From a checkpoint of a small multi-label image tagger.
Model: 5.38M parameters, 64-pixel images, arch mlp_mixer, norm layernorm, activation reglu, patch size [4, 4], layers 14, width 192.
Training: muon at rate 0.0054, 12800 steps, batches of 128.
Data: trained on rosettes with rotational symmetry, 97500 training examples, 16.8 epochs.
Rows from block 5, named by matrix and row number. Rows with one number belong to one neuron. Each number is 128 + 24 x the weight over its row's rms, rounded and kept within 0 to 255. All counts start at 0. After the name is the row's rms in percent of the matrix's.
# gate: MLP gate (model.blocks.5.mlp.gate.weight, 576x192), inputs 0-191
# fc1: MLP up (model.blocks.5.mlp.fc1.weight, 576x192), inputs 0-191
# fc2: MLP down (model.blocks.5.mlp.fc2.weight, 192x576, transposed), outputs 0-191
gate.267 157 [115 142 147 120 112 163 125 108 121 141 126  94 137 118 155 163 131  90 146 161 136 128 157 116  93 134 108 146  89  95 117 145 126 147 120 114 121 133 126  98 116 110 156 119 114 122 131 113  91 133 153  61 128 122 145 140 152 115 164 173 137 123 111  82 122 104 140  99 137 101  82 137 139 112 108 120 138 177  93 118 108 143 172 113 119 115 112 154 161 144 108  89 136 113 191 125 105 104 148  95  92 126 123 160 143 149 114 104 126 142 124 136 102 154 111 187 154 113 100 158 134 154 125 149 145  99 109  90 103 145 118  97 127 139 138 135 128 154 158 186 115 148 121  96 114  87 158 137 142 153 157 143 146 146  91 112 163 166 108 147 135 137 110 163  77  92 116 123 139  84 156 137 148 140 135 135 145 165  74 115 114 117 173 149 112 148 111 107 141 113 128 162]
fc1.267 161 [124 127 134 135  80 151 146 119 142 186 112 123 160 124 135  85 114 158  95 117 145 148 103 126 134 111 158  97 145  92 140  68 100 110 120 165 122 160 119 122 124 145 127 176 133 122 143 137 178 138 153 144 137 122 144 130 124 155  80  80  90 137 169 153 130 122 118 138 156 137 151 104 118 175 101 170 135  94 125 113 147 147 116 140 117 131 157 105 122 120 133 145  94 109 137 138 142 119 111 113 141 140 134 142 148 117 140 123 124 133 105 111 161 125 149 110 114 129 168 143 104 104 163  86  95 141 129 192 128 128 125 141 117 145 104 109 143 121 109 124  91 101  94 139 131 139 117 122 117 100  88 118 111  55 144 165  90 157 104  93 106 109 180 121 175 141 129 149 120 160 106  97 109 101 129 128 171 119 141 135 155 122 124  94 123 102 149 154 156 117 173  93]
fc2.267 150 [153 160 163 135 182 120 117 109 136 161 134 126 105 136 132 138 150 116 134 182  98 137  77  77 125 117 127 112 169 183 101 154 100 150 156 165 108 149 123 130 121 149 119 171 118 141 103 132  94 132  82 117 118 130 139 119 143  95 154 124 144 137 140 141 131 136 146 122 118 124  83  72 148 177 134 113 146 132  87 111 131 116 126 125 141  93 119  93 148  84  93 151 149 145 125 126 133 147 122 153 115 132  93 121 120  93 149  94 143 103 132 139 122 119 116 140 163  87 105  74  86 135 129 157 131 150 123 102  92 117 126 171 159 153 105 117 118 181 161 130 127 141 139 125 143 106 131  98 137  74 129 119 156 154  97  81 110 109 141 123 126 159  83 151 133 137 127 164 123 126 137 117 158 120  90 118  88 105 116 115 141 147 140 152 112 140 145 185 138 144 147 135]
gate.268 076 [145 113 156 109 135 128 126 105 122 210 120 124 124 129 102 146 108 142 136 148 102 142 147 137  74 143 121 177 128 133 180 138 100 148 124 166 132 114 112 120 112 141 132 128 129 106  66 112 144 163 108  85 123 107 141 127 100 131 106  77 163 171 116  91 156 117  72 121 105 166 156 118 121 102  80  67 126 127  90 141  85 140 126 126 136  73 142 150 124 164 125 119 169 103  98 142 123 112 150 110 107 119 104 128 134 142 145  73 112 137 147 108 121 138 108 106 161 114 118 114 131 105 106 115 145 141 118 172 157 130 114 164  88 114 103 165 140 142 124 143 178 120 128 139  94 145 125 146 120 149 121 115 113 122 102 113 112 136 112 140 158 124  92 123 177 144 119 123 140 131 108 166 108 134 163 123 188 126 138 161 141 130 135 104 137 114 152 115 118 127 139 112]
fc1.268 078 [131 140 113 118 114  80 143 135 110 128 106 115  98 123  72 145 109 159 107 116 110 127 180 134 111 136  90 117 109 113 142 107  85 122 117 187 144 114 102 128  92 140 140 105 142 116 130 118 130 117 109 137 154 152 130 116 115 136 117 106 161 154  90  90 132 148  66 112 132 133 135 101 127 138 130 104 151 130 125 171 109 125 107 124 133 132 144 176 117 135 118 159 138  77 176 149 125 117 137 185  94 131  99 143 150 142 145 101 143 110 160  89 130 134  91  96 135 107 136 148 101 121 127  66 144 171 127 159  86 170 113 137 139 119 144 114 150 138 173 112 110 139 134  83 119 133 117  97 134 136 134 158 139 101 141 174 170 116 125 117 107 129  79  99 160 133  95  88 155 150 109 157  99 164 120 135 130 127 141 154 173 164 119 126 144 139 153 155 124 120 173 143]
fc2.268 087 [160 154 129 132 150 140 111 157 150 107 141 120 172 164 141 140 101 100 123 129 144 153 103 111 112 110 155  89 141 119 172 101 168 129 111 190 134 166 121 102 154  81 143 143 159 164 110 114 112 152 164 101 108 127  97 108 131 120 103 150  97 122 130 144 135 150 171 146 119 151  92 105 135  75 109 110 143 106  89 145 129  90 116 119 169 107 124 150  97 149 115 133  90 133 141 131 114 122 129 124 139 121 101 146 121 116 113 129 117 109 107 127 133 132 129 118 108 142 137 107 134 169 125 138 176 176 143 119 128 149 160 150 135 127 163  97 170 119 110 131 155 107 175 119  92  95 151 116 148  97 111 165 127 136 106 139 135 137 112 116 120 138 169 182 130 121  96  95 177 156  91 124 110  62 136  61 150 128 127 136 106 120 136 114  91 141 115 116 109 133  96 126]
gate.269 110 [141 126 134 156 109 100 135 140 178 143 115 122 140 129 118 137 110 121 109 144  98  93 139 113 139 108  95 136 151  94 133 149 120  92 144 116 120 158 104 153  81 173 179 174 129 103 142 149 128 113 100 137 151 122  98 206 119 121 113  99 104 145 137 133 117  99 134 166 140 140 109 129 143 128 142 165 115 137 136 120 112 153 199 156 127 131 163 154 100 101  69 112 148 168 140 114 120 147 141 164 101 144  98 162 108  74  84 107 114  94  72 140 104 141 117 115 155 142 145  89  99  81 133 121 138 151 133 124 124 135 128 125 123 106 162 141 119 145 136 122 116 135 143 136 156 135 119 163 154  95 110 156 141 130  98 143 168 129 110  99 147 131 118 136 118 111 134 168 131 123 107 121 112 167  86 156 163 137 122 135 121 122 152 149 118  85 128  99  68 119 120 145]
fc1.269 098 [105  82 109 150 157 180 111 124 112 109 151 143  89 148 145 112 155 145 160 127 130 135 112 176 117 131 152 117 135 144 113 108 138 145  92 103 159 123 124 125 179  95 111  95 154 110 130 114 125 118 145  79 122 140 170 109 142 139 111 128 160 131 124 118 131 133 132 117 120 136 138 131 147 126  93  68 121 134 106 151 148 106 124 120 155 118  61  93 159 149 194 154 106 133  98  95 120 125 102  96 137  93 160  86 113 156 169 165 123 146 131 144 136 112 144 138 146 122 105 141 132 133  91 133 152 129 122 169 147 125 119 133  93 120  58 121 153 106 133 156 150 105 129 130 125 123 159 102 102 103 194 155 133 132 102 131 118 130 139 116 140 104 137 125  87 158 136 108 104 144 163 158 137  90 160 133  95 105 131  80 114 186 136 148 127 142 138 108 136 119 142 129]
fc2.269 090 [126 120 158 165 186 171 167 166 138 107 131 144 127 118 117 110 130 104 145  76 136  96 114 104 106 131 117 118 141 125 131 110  93 139 152 150  98 160 120 128 176 109 145 120 158 133 107 149 133 149  78 143  98 129 116 168 126 141 127 140 151  78 163 104 131 151 137 149 109 192 168 125 127  99 121 170 134  91 114 156  97 172 115 110 114 130 109 107  87 144  79 107 119 165 108 123 134  93 109 124 132 131 136 159 158 115 121 136  61 169 120 128  99 114  93  89 147 147 110 103 136 124 152 139 140  99 136 119 126 130 138  94 131 127 101 110 130 148 153  80 106 118 168 155  97 122 140 105 156  98 106 109 116 107  95 122  85 115 114 128 123 126 125 138  84 158 107 141 139 140 173 171 154 119 138 124 143 149 125 154 162 164 137 131 126 122 157 145 115 123 130 152]
gate.270 040 [126 123 150 159 128 136 112 101 152 113 121 137 113 100 103 171 114 149  89 158 133 118 111 105  93 118 116 147 145 145  98 142 132 131 129 112 141 125 135 127 110 133 131 143 142  85 104 133 124 155 109 118 139  57 148 166 128 124 139 182 117 155 140 129 134 150 145 123  96 131 165  79 186 105 146 162 193 128 132 162 152 112 117 163 117  87  99 158 131  92 133 124  75 146 134 127 135 120  73  85 166 133 153 132 161 168 142 130 146 139 131 106 121 163 113 139 134 132 142 127 104  87 139 116 118 124 128  89 103 111 136 147 153 118 106 170 111 147  87 100 142 126 153 150 103 142 127 135 116 183  96 153 117 126 159 155 120 140 133 126  93 158 126 114 105 143 172  99 157 119  74 148 126 119 131 137 110 159 140 100 111 130  76 158 119  88 133  89 118 118 137 114]
fc1.270 047 [110 124 141 152 145 159 160  98 131 104 132 140 150 127 102 107 155 165 109 159 102 130 159 118 130 136 123  89 136 110 125 132 142 128 106 138 120 107 121 151 102 148 150 114 139 117 124 123 181 184 113 110 158 139 162 142 120 130 108 148 198 160 161  90  87 125 161 103 141 131 137 134 126 104 101 197 122 120 122 129 104 152 141  62  98  73 145 110 101 138  99 147 122 169 157 105 124 128 101 122 174  79 132 150 115 100 111 106  92 141 151 127 111 133 111 108 104 135 134 123  97 116 140 163 133 111 125 137 130 143 174 180 122 137 140 170 129  91 113 127  99 150 147 138 114 163 122  87 153 187 114 134 102 132 127 150 107 161 138 139 146 123 110 140 125  89 136  57 121  82 104 140 149 132 111 138 133 137 144 149 146  99 120 126 139 132 141 109 111 118 140 109]
fc2.270 044 [ 63 127 108  75 169 138 113  94 143 110 107 137 114 135  86 149 120 101 138 126 133  91 133 114 138 121 135 164 125 139 167  98 108 122 116 112  97 126 147 121 156 155 126 110 127 134 133 114 116  62 108 122 136 115 102  87 129  91 124 167 139 147 131 124 177 124 132 153 131 116 138 166 102 134 149 105 150 134  80 100  97 158 140 143 144 142 109 150 140 134 132 130 147 162 154 147 135 157 126 106 149 164 129 138 137 118 137 140 119  91 135  96  92  81 165 149 182 169 101 118 124 132  96 126 163 125 118 174 134  80 138 121 142 105 184 125 117  96 137 127 128 123 110 105 187 158  87 155 141 107 141 127 128  84 118 126 154 104  93 128 139 116 160 163 174 107 116 151 105 146 171 137  97 157 120 109 139 154 113 133 110 141  99 102 113 135 127 116 167 121 132 139]
gate.271 066 [114 173  96 119 179 140 165 107  92 115 111 115 141 140 113 160 140 133 126 127 113 123 120 169  73 176 133  64 133 129 167 120 140 108 117 136 125 160 118 167 160  97 145 121 159 128 123 148 104 154  85 158  99 103 134  96 108 115 142  89 154 120 124 147 147 138 120 121 168 102 121 122 157 124 145 115 141 122 141 144 131 186 139 122 111 110 123  77 124 144 109 117 114 149 142 138 119 132  93 132 103 111 138  96 103 100 106 101 146 145 147 123 104 139 146 150 166  86 122 137 169  97 133 109 134 135 149 140 151 118 128 115 140 146 110  65 121 150 111 104 118 133 111 108 122 164  78 108  68 142 129 143 141 114 125 125 116 142 124 103 163 134 116  84 132 120 168 194 134 119 122 141 127 105 149 134 157 161 135 104  86 142 116  83 154 128 109 184 153 149 123 112]
fc1.271 074 [110 132 132 133 129 143 127 156 108 132 155 116 188 155 159 102 128 150  63 113 123 130 135 112 103 138 105  99 128 120 138 121 155 135  99  84 107 102 116 165  74 128 138 110 110 141 175 105 151 109 101 139 127 144 163 140 141 130 106  97 121 119 125 126 199 156 112 146 129 132 119 151 148 160 129  86 130  99 163 104 126 126 134 134 112 104 168 142 128 123 113 119 143 134 146  98 137 142 142 109 139 108  96  82 169 132 137 117 106 139 110  81 167 139 115 147 104  98 114 143 124 127 147 100 100 167  94 100  91 160  98 126 172 123 133 141 137 136 128 147 152 142 121 119 111 119 125 135 130  66 150 162 161 103 140 125 169 103 101  86 162 159 154 173 156 125 154 126 148 139 135 182 168 105 136 116  88 150 152 108 103 103 123 129 155 138 105  85 158 132 137 128]
fc2.271 073 [140 122 116 108 128 121 132 112 188 136 121 101 130 133  90 106 134 106 180  99 131 163 139  93 154  92 119 112 134 116 147  93 110 127 150 124  92 126 136 114 125 171  75 103 114 163 105 131 139 127 153 123 127 139 145 117 134 141 148 128 158 102  74 134 134 145 159 153 120  90 120 117  95 111 123 120  75 138 132 140  98 127 112 110 132 127  86 129 149 142  97 148  86 136 127 102 105 170 131 121 127 125 109 107  92 107 110 167 176 134 125 131 116 136 152 130 122 135 147 139  93 197  97 170 146 146 142 141 193 116 173 109 114 105 129 157 139 161 171 126 107  86 118 118 112 122 121 152 141 115 168 158 131 148 143 105  62 159 158 122 140 148 102 123 158 153  94 101 130 161 125 103 138 140  86 116 148 158 162 162 129 138 140 145 103 158 112 124 130 126 123 100]
gate.272 124 [184 138  82 150 144 104 150 137 134 112 155 119 145 127 129 120  98 136 148 105 114  89 121 160  83 194 103 177 155 137 143 140 118 154 140 147 155 141 128 112 111  87 149 130 121  90 117 105 154 132 138 101 148 123 160 140 138  93  99 154 152 109  93 143  96  73 144 126 124  94 133  85 169  87 122 144 141 158 152 130 122  64 142 151 136  98 121 136 102 126 165 128 139 119 140  93 141 147 103 164 164 119  79 139 130  88 128 165  79 127 135  99 118 142 143 113 130 119 154 179 133 170 142 134 109 135 159 148 141 136 157  97 112 128 124 149 111 114  95 160 155 132 114 149 127 104 110 103 121 118 127 142  95 104 123  98 164 113 158 119 133 123 124  99 153 146 154  91 101 109 113 122 134  89 141 155 119  76  89 141 135 105 134 121 157 136 112 135 122 142 150 123]
fc1.272 124 [118  97 119 107 107 152 135 134  86 114 132 123 135 149 174  90 145 169 200 139 135 136 144 126 134 119 130 109 100 132 114 152 144 136 139 140  77  55  90  87 124 140  89 127 133 107 136 121 108 111  89 123  69 103 116 163 158 139 152 132 113 136  80 103 138 101 141 159 106 140 143  81 113 112 126 122 142  82 109 129  86 138 121 125 153 119 126 155 137 123 123 132 149 151 180 105 140 143 136  91 157 135 115 117 124 166 104 102 133 130 163 127 140 103 128 148 188 153 130 118 143 145 124 190 123 121 144 111 165 190 108 140 128 119 178 143 116 125 159 127 156 145 123 148  98 136 115 151 116 136 163 112 149 138 140 136 130 144 102 144 106 143 110 151 174  97 129 137 137 114 140 119 113  97 142 108 101 105 165 113 136  96 141 140 145 118 180 119 120 104 125 102]
fc2.272 119 [109 144 146 132 181 143 149 121 121 148 131 191 140 119  92 129 134 121 118 109 119 151 135 154 155 132  83 115 157 147 106 108 198 126  98 136 156  98 112 132 155 130 112 116 110 136 133 126 157 128 165 115 138 140 125 114 135 176  98 143 151 139  97 140 105  67 144 131 139 136 133 129 138  92 133 149 147 140 114 118 169 113 129 162 120  67 129 120 170 102 153 130 106 157 108 166  81 139 129 119 132 136  95  78 104 110 143 134 105  72 115 140 127 160 100 168 139 148 152 154 105 110 159 130  82 105 114  96 160 125 101 120 136 167 114 118 117 133 119 136 104 145 132 128 153  91 107 118 131  97 125 129 111 134 112  92 134 110 179 114 111 128 130 164 135 169 106 139 114 138 142  82 165 108  89 127 157 137 150 176 147 130 135 102 104 117 118 136  65 144 116 130]
gate.273 098 [141 112 120 102 105 162 154 116 143 107 151 124 150 130 156 146 103  85 112 128 130 110 120 145 119 144 124 115 131 145 165 115 122  85 137 134 105  91 161  89 146 120 159  97 146 108 124 141 165 139 157  88 142  95 137 121 193 125 139 139  69  96  91 119 130 138 107 102 135 127  73 134 102 111 160 123 130  82 129 117 149 152  90 116 146 122 128 110 110 134  91 101 103 107 158 123  83 136 108 148 145  88 116 116 158 132 147 152 153 139 112 173 113 127 112 154 154 143 143 161 141 103 127 101 127 160 171 152 124 147 143 110  97  86 162 126  94 139 103 157 161 129 140 150 105 139 134 106 155 126 166 175 115 140  82 138 181 129 146 163 151 132 150 105 133 107 113 149  98 124 163 134 126 117  84 137 131 143 161 137 136 138 112 133 113  98 102 101 167 185 105 125]
fc1.273 104 [150 129 109 134  89 125 103 142 123 143 122 110 138 147 101 128 117 121 126  97  85 118  85 142 143 118 111 117 126 135 113 131 101 139 181  80 150 149 145 145 136 103 120 121 129 105  96 111 137 120 126 162 103 141 129 157 133  73 117 112 158  73 133 106 123 143 130 111 146 142 156 153 114 123  87 130 134 164 142 116 108 103  99 139 138 125 182 150 173 135 165 119 173 130 104 125 166 111 183  74  97 137 178 159 151 105 146 144 142 177 180 118 114  81 150 152  97 109 111  81 144 165 133 106 127  76  96 127 131 130 124 144 117 131  87 123 140 130 140 109 110 136 129 123 122 132 113 126 119 114 143 136 155 141 128 147 121 148 128 131 123  97 108 169 126  98 132 108  62 171 116 144 108 132 126 164  99 120 121 153 110 105 145 173 141 130 152 177 113 146  88 122]
fc2.273 101 [112 102 149  99 150 121 112 113 150 101  85 134  66 130 155 151 135 141 141 149 104 118  75 105 143 138 153 138 130 132  95  89 117 136 148 132 108 156 171 137 144 106 107 131 134 133 140 133 128 153 112 107 148 126 152 172 150 153 131 162 116 166 113 135 121 117 110 131 123 160 143 113 123 115 154 107  72 133 128 116 140  98 162 124 126 110 109 143 138 167 142 137  88 123  88 148 104 110 149 134 150 102 157 149 109 132 114 141 119 130 103 117 103 135 163 127 157 119 118 169  70 107 142 176 150 116 115 108 166 123 152 125 115 107 119 164 100 136  70  99 145 132  75 139  91 114 103 167 138 123 145 165 142 158 110  88 127 134 127 132  83 127 115 101 148 124 129 107 136 107 147 124 152  98 138 119 106 165 141 121 131 150 113 125 148 155 231 122 122 160  92 116]
gate.274 079 [129 121 140 131  87  94 112 112 145 134 134 110 120 126 111 106 127 124 117 115 161 138 126 115 136 114 114 134 179  75 115 144 131 101 119 117 112 153 138 145 137  96 110 191 143 133  89 175 147 135 163 173 105 125 150 146 101 122 134 150 132 183 127 104 128 176 139 174 185 165 137  89 140 118 142 116 122 101 118 120  89 114 118 116 163 151 145  88 173 147 140 145 127  80 118 121 112 149 121 121  96  79 118 143 164 122 120 120 158 106 119  95 107 113 167  98 101 138 109 119 159 119 125 143 128 171 119 131 124 126 127 167 104 115 156 161 118 120 120 166 109 138 114 142  91 140 147 147 134 100 102 111  95 147 138  96 147 141 157 153 119 137 126 117 157 135 139 114 118 126 127 144 101 157 129 137  99  99  56 157 186 124 149 133 132 101  76 171 120 156 111 133]
fc1.274 085 [115 141 128 125  85 101 133 166 124  93 166 147 122 146  79  91 121 117 146 121 146 138 136 109 112 114 143 134 160  76 115 172 147 111 141 100 144 155 135 146 133 104 124 141 109 163  95 155 150 133 157 181 104 128 136 176  68 103  98 104 130 147 133 159 102 172 143 177 124 140 116  95 133 142 149  96 149 109 129 111  91 125  99  76 134  96 136 111 125  90 144 138 100 143 119 159 113 140 109 160 131 104 108 107 153 107 127 102 126 118 143  92 134 109 189 121 118 109 116 117 165 100  75 157 122 122 116 132 159 157 118 127 150  73 147 138 126 138 120 158 117 118 117 129 127 130 156 136  87  93 156 101 137 155 146 142 159 124 154 158 136 156 136 136 130 124 140 136 136 142 105 154 109 147 120 148 128  78  68 122 169 134 142 109 138  95 114 130 157 152 144  99]
fc2.274 081 [165  88 144 147 119 150 107 164 123 129 127 120 129 120 119 172 126  89 121 145 162 136  99 182 137 120  99 151 187 119 133 119 140 137 196 118 144 110 151 118 145 129 103 142 122 109 145 121 125  91 142  84 140 121  95 120 129 181 108 140 110 123 142 127 149 132 115 118  89 112 168 185 123 155 132 142 153 155 101 120 134 147 156 104 155 142 114 102 146 131 117 138 154 129 109 134 131 112 135 163 153 111 172 133 100 127 111  95 113 161 132 149  75 118 118 105  88 128 101 121 133 165 122 142 145 129 126  91 129  99 154 135 167 118 160  91  62 141 146 130 137 140 132 112 120 120 116  75 113 168 158  96 137 159 120 124 120 120 116  94 134 108 123  91 136 115 131 103 108 123 161 138  90 112 108  89  87 149 153  72 137 150 115 141  96 158 114 156 104 131 169 139]
gate.275 101 [116 127 135 127 113 125 134 184 125 110 100 121 121 145 122  91 114 123 128 134 126 115 101 118 124 130 154 136 113  98 116 148 126  91 157 135 139 136 128 118 148 167 123 104 106 144 139 144 119 152 146 123 104 119  98 119 132 122 143 132 111 136 124 102 163 186 116 146 164 127 138 130 115  96 121 145 108  84 133 193 201 124 102 116 121 131 166 162 121  79 127 114  96 103 152 121 115 182 141 161 225 137 152 135 143  91 146 134 167 107 110 117 101 124 100 114 106 126 157 104 116 123 106 110 149 117 140 110 146 137 164 148 134  64 131 144  96 163 102 159 134 102  98 143 107  91 144 141 129  87 141 147 180 152 107 108 114 117 167 136 151 147 125 114 107 125 153 122 111  90 109 159 137 102 107 146 123 156 106 122 122  98 137 105 174  95 117 113 104 153 146 118]
fc1.275 098 [150 157 111 119 197 160 101  90 106 123 137 128 121  92 140 142 108 191 124 151 116 123 149 166 111 161 104 107 160 165 106  96  88 138 138 109 115 136  88 146 159 117 136 153 143 145 101 144 160 153 116 143 133 171 151 147 111 110 103 106 106 145 174 149 135  98 171 126 120 109 169 109 146 136 138 126 109 138 113  99 104 106 148 148 128 157  63 175 120 127 113 141 127 131 147 102 134 109 134 104 126 131 113 114 117 108  94 126 129  96 157 114 123 159 128 139 143 172 101 142 133 128 120 117  93 124  91 126 159 126 117 145 113 180 107 113 159  70 105 136 105  86 133 166  96 165 115 106 116 146 149 112 109 128 117 115 169 151 111 117 126 133 115 167 126 136 115 101 121 152 124  95 174 123 117 137  97 148 189 121 141 113 123 112 110 111 100 149 170 117 123 134]
fc2.275 094 [103  70 143 150 124 137 115 144 127  91 154 111  95 125 153 112  85 111 151 113 155 120 162 137 120 117 173 110 108 101 122  97 129 100 107  82 133 172 124 105 117 133 141 119 121 140 147 158 150 138 141 122 112 162 123 130 115  53 141 147  96 161  93 146 173 135 129 136 135 104 128 148 105 142 152 107 127 159  65 117 140 156  78 121 124 142  74 139 134 109 125  81 103 106 147 138 133 129 146 138 101  80 130 104 166 145 162 119 148 135 117 136 150 124 141  98 147 139 184 110 119 148 157 160 165 154 101 151 115 126 156 151 153 136 115 126 137 138 140 110 103 136 161 116 140 134 138 138 168 119 113 121 128 114 106 144 134 163 106  83 190 121 132  80  95 119 121 145 145 143 151  97 152 145  93 157 143 155 110 158 152 122 141 117 145  93 138  84 113 110 145 130]
gate.276 101 [138 120 135 136 166 183 111 112 138 127 119 142 149 112 119 144 103 114 175 160 148 134 126 155 117 144  91 140 121 130 132 131 113 127  77 126 157 167 139  99 150 120 102 140 175  95 101 145 149 161 145 106 144 113 132 112 135 131 149 125  98 168 169 124 107 137 134 114 135  92 142  81 127  81 129 146 174 133 147 134 116 139 111 137 127 165  72  97 123 106  93 132 113 109 122  87 126 161 124 104 144 123 111 136 113 110  99 123 130  93 125 123  74 140 118 133 134 163 102 163 185  96 133 102 126  90  86 126 146  96 125 174 127 128 130 142 111 131 166 179 131 147 113 109 139 157 120  90 161 171 126  79 138 112 135 113 133 122 119 114 126 109 127 137 169 163  84 102 161 143 100 142 122  87 167  86 152 136 104 132 133 151 140 125 126 140 174 109 108 101 137 160]
fc1.276 105 [105 133  99 122 138 142 136 132 128 110 163  92 142 123 100 132 151  88 146 129 146 163 131 128 101 137 128 175 104 100 114  79 113 112  99 122 145 155 100 102 145  87 114 141 114 146 129 150 127 123 134 141 146 132 108 161 123 124 116 119 112 134 128 100  97 135 137 136  79  92 144 121 131 124 126 138 116 143 167  95 146 123 131  79 127 153 145  93 143  84 121 125 133 167 107 117 158 199 150 156 130 131 121 135  92 120  77 150 168 107 123 177 106 136 144 155 142 165 108 139 195 148 103 136 133 162  74  89  98 110 110 139 121 118  99 175 128 129 172 137 132 149 129 165 108 100 114  91 150 160 173 150 104 123 159 154 112 141  95  52 125 145 133  81 145 131 132 113 124 123 134 156 106 119 152 120 160 145 131 136 111 145 127 120 115 146 142 115 105 147 144 148]
fc2.276 094 [125 140 107 124 139 129 167 140 100 137  92 152 174  88 129 166 142 111 130 131 126 194 112 161 170  84 156 120 108 140 132 134 133  41 118 163 184 103 134 113 138 135 133  80 130 123 114 118 157  98 137 147 147 150 132 152 131 103 108 124 158 110 102 119 131 125 139 129 179  73 134 149 132 128 177 140 130 156 106 132 154 153  85  87 148 162 138 134 132  95  98 100 115  96  88 134 124 144 133 121 120 132 179 122 103 117 135 137 143 135 112 132  97 121 129 132 123  75 132 157 165 151 130 125 136 154 107  89 141 114 137 109 109 120 120 147 102 132 128  97  78 111 151 110 124 120 139 101  94 134 131 154 132 117  92 111 177 125 149 103 117 134 144 131 147 138 139  87 114 194 108 118 124 163 124 139 112 146  94 135 163 149 153 104 121 130 116 105 143 102 138 145]
gate.277 106 [ 83 184 136  79 123 120 149 128  92  98 112 110 117 121 131 129 120 148 132 129  91  95 142 133  92 144 142 103 164 132 120 202 127 164 143 131  91 135 119 162 116 137  91 122 147 110  95 130 132 117 104  93 123 111 126 130 140 111 160 120 129 105 150 146 122 134 122 108  82 134 158 164 171 122  93 143  84 163 121 125 143  79 144 132 120 121  92 124 106 125 127 131 129 146 133 132 143 116 147 136 126 154 153 147  74 117  82 177 116 134 114 136  97 140 141 151 151 143 158 109 164 112 105 106 178 118 143 110 154 151 133 102 132 129 151 139 106 155 114 117 143 128  92 106 109 139 130 134  74 128 169  89 147 120 167 130 146 121 141 128 133 104 189  80 147  85 122 123 143 108 159 104 142 123 110 177 131  99 121 159 114 151 101 110 137 165 111 100 105 125 172 124]
fc1.277 104 [130 132 127 127 111 106 120  82 131  96 107 142 161 128 143 174 135 130 145 138 147 123 141 172 146 143 127 158 134  87 104 122 113 141 129 143 157 163 116  88 126 149 120 105 143 152 152 107 129 100 128 112 150 140 115 128 131 154 136  84 126  91 119 163 134 108 157  91 157 145 129 134 131 114 157 115  92 140 193 124 128 104 151 158 171 119 161 107 125 137 128 135 132 114 138 127 109 115 137 149 106 109  96 138 101 186 106 106 123  87  88 175 148 110 150 138 121 123 123  95 107 107 108 133  78  97 106 133 135  95 113 125 156 130 106 142 103 152  81 110 134 124 125  97 105  65 150 140 127 137 120 143 139 114 104 150  89 122 171 130 110 139 141 112 133 130 137 133 193  76 109 135 117 148 142 119 147 163 179 151  76 131 103 111 184 142  90 174 121 119 133  99]
fc2.277 106 [104 118 160  87 127 133 132 102  90 127 196 122 147 101 120 154  83 145 157 118 157 137 116 112 100 120 150 132 132 105 113  90 100 162 114 110 149 109 126 134 132 133 128 140 153 152 161 105 117 123 126 111 118 115 125 134 110 159 114 154 121 105 122  94 125 115 133 127  98 136 151 133  89 120 141 106 127  93 107 144 133 136 134 169 136 159 149 140 125 138 165 132 113 142  87  96 149  96 154  87 140  97 121 156  99 106 103 149 119 137  88 114 117 171  99 102 166 174 139 117 110 131 144 123 155 145 115 113 123  94 110 136 144 128 151 161 179 153 148 169 144  83 150 156 159 103 148 128 123 135 130  67 120 167 157 139 127 144 145 181  91 107 117 136 111 125 149 109 142 149 206  92  98 119 104  83 112  92 143 103 155 102 116 117 114 142 167 126 156 129 157 134]
gate.278 129 [128  86 175 150  77 115 127 137 129 113 144 114  77 123 115 147 116 119 118 106 155 138 128 144  77 156 151 184 137 139 174 129  72 131 159 114 113 173 144 148 128 135 121 101 135 119 107 109 102 113 119 115 143 123 109 167  97 170 144 105 120 127  93 169 162 148 112 177 130 132 161 142 132 113 115 153 110 145 123 117 126 103 108 155 115 127 112  89 133 118 150 160 139 123  90 169  71 111  71 158 132 108  93 106 129 146  80 156 131 115 144 140 119 137 112 140  85 138 165 166 154  92 145 114 142 125 136 135 133 129 151 160  88 150 130  92 112  96 180 117 131 139 123 121 134 122 116 101 133 101 141 136 117  94 114 127 116  99 142 132 134 125 173 121 117 133 130 160 142  84 113 166 144 154 163 163 157 137 157 109 109 131  83 124 119  99 113 111 135 106 133 155]
fc1.278 117 [113  98  87 140 112 148  92 179 107  89 105 107 114 156 152 129 129 136 149 123  91 121 127 133 102  94 175 128 146 118 136 159 119 168 164 161  91 163 141  86 152 177 111 145 123 148 115 120  98 121 153  99 130 111 124 145 144 122 140  79 107 138 145 176 119 118 118 122  95 123 140 109 130 106 127 133 143 176  82 120 121 143 150 149 102  58 125  99 144 108 137 119 125 101 121 149 151 137 144 168 139 134 102 118 150 140 104 129 126 102  61 175 109 109 141 128 145 164 136 126 148 118 142 110 111 104 144 148 115 161 122 166 116 116 101 125 152 100 138 162 100 140 156 101  91 131 150 122 135 110 141 103 135 157 106 181 130 138 117  80 130 117 121 114 153 128 185 120  91 135 126 124 102  89 113 129 113 172 148 142 107 153 130 114 141 162 118 141 133 113 124  73]
fc2.278 112 [115 115 127  89 159 108 152 126 137 107  92 133 122  68 147 127  87 168 105 111 150 133 167 160  52 127 117 145 137 102 142 119 161  82 131 143 128 118 121 116 167 146 142 115 136 141 140 101 139 135 136  99 128 156 127 141 111 112 138 160 179 100 101 121 150 133 185 127 147 129 102 152  98 149 168 155 147 107 112 108 158 137 125 154 139 115  94 134 132 148 121 145  93 150 152 110 127 166 148 130 134 122 134  97  96 115 109 139 138 128 118 156 118 109 160 123 180 115 129 167 111 105 116 137 134 120 127  88 150 127 112 142 134  94 115 146 102 131  98 161 110 110 121 151 145  94 144 120 172 115 171 150 141 118 147  93  63 171 142 154 125  98  67 150 122 133 177 132 116 145 141  90 140 156 131  99 130  93 112  77 139 123 129  94 145 146 108 135 147 146 111 113]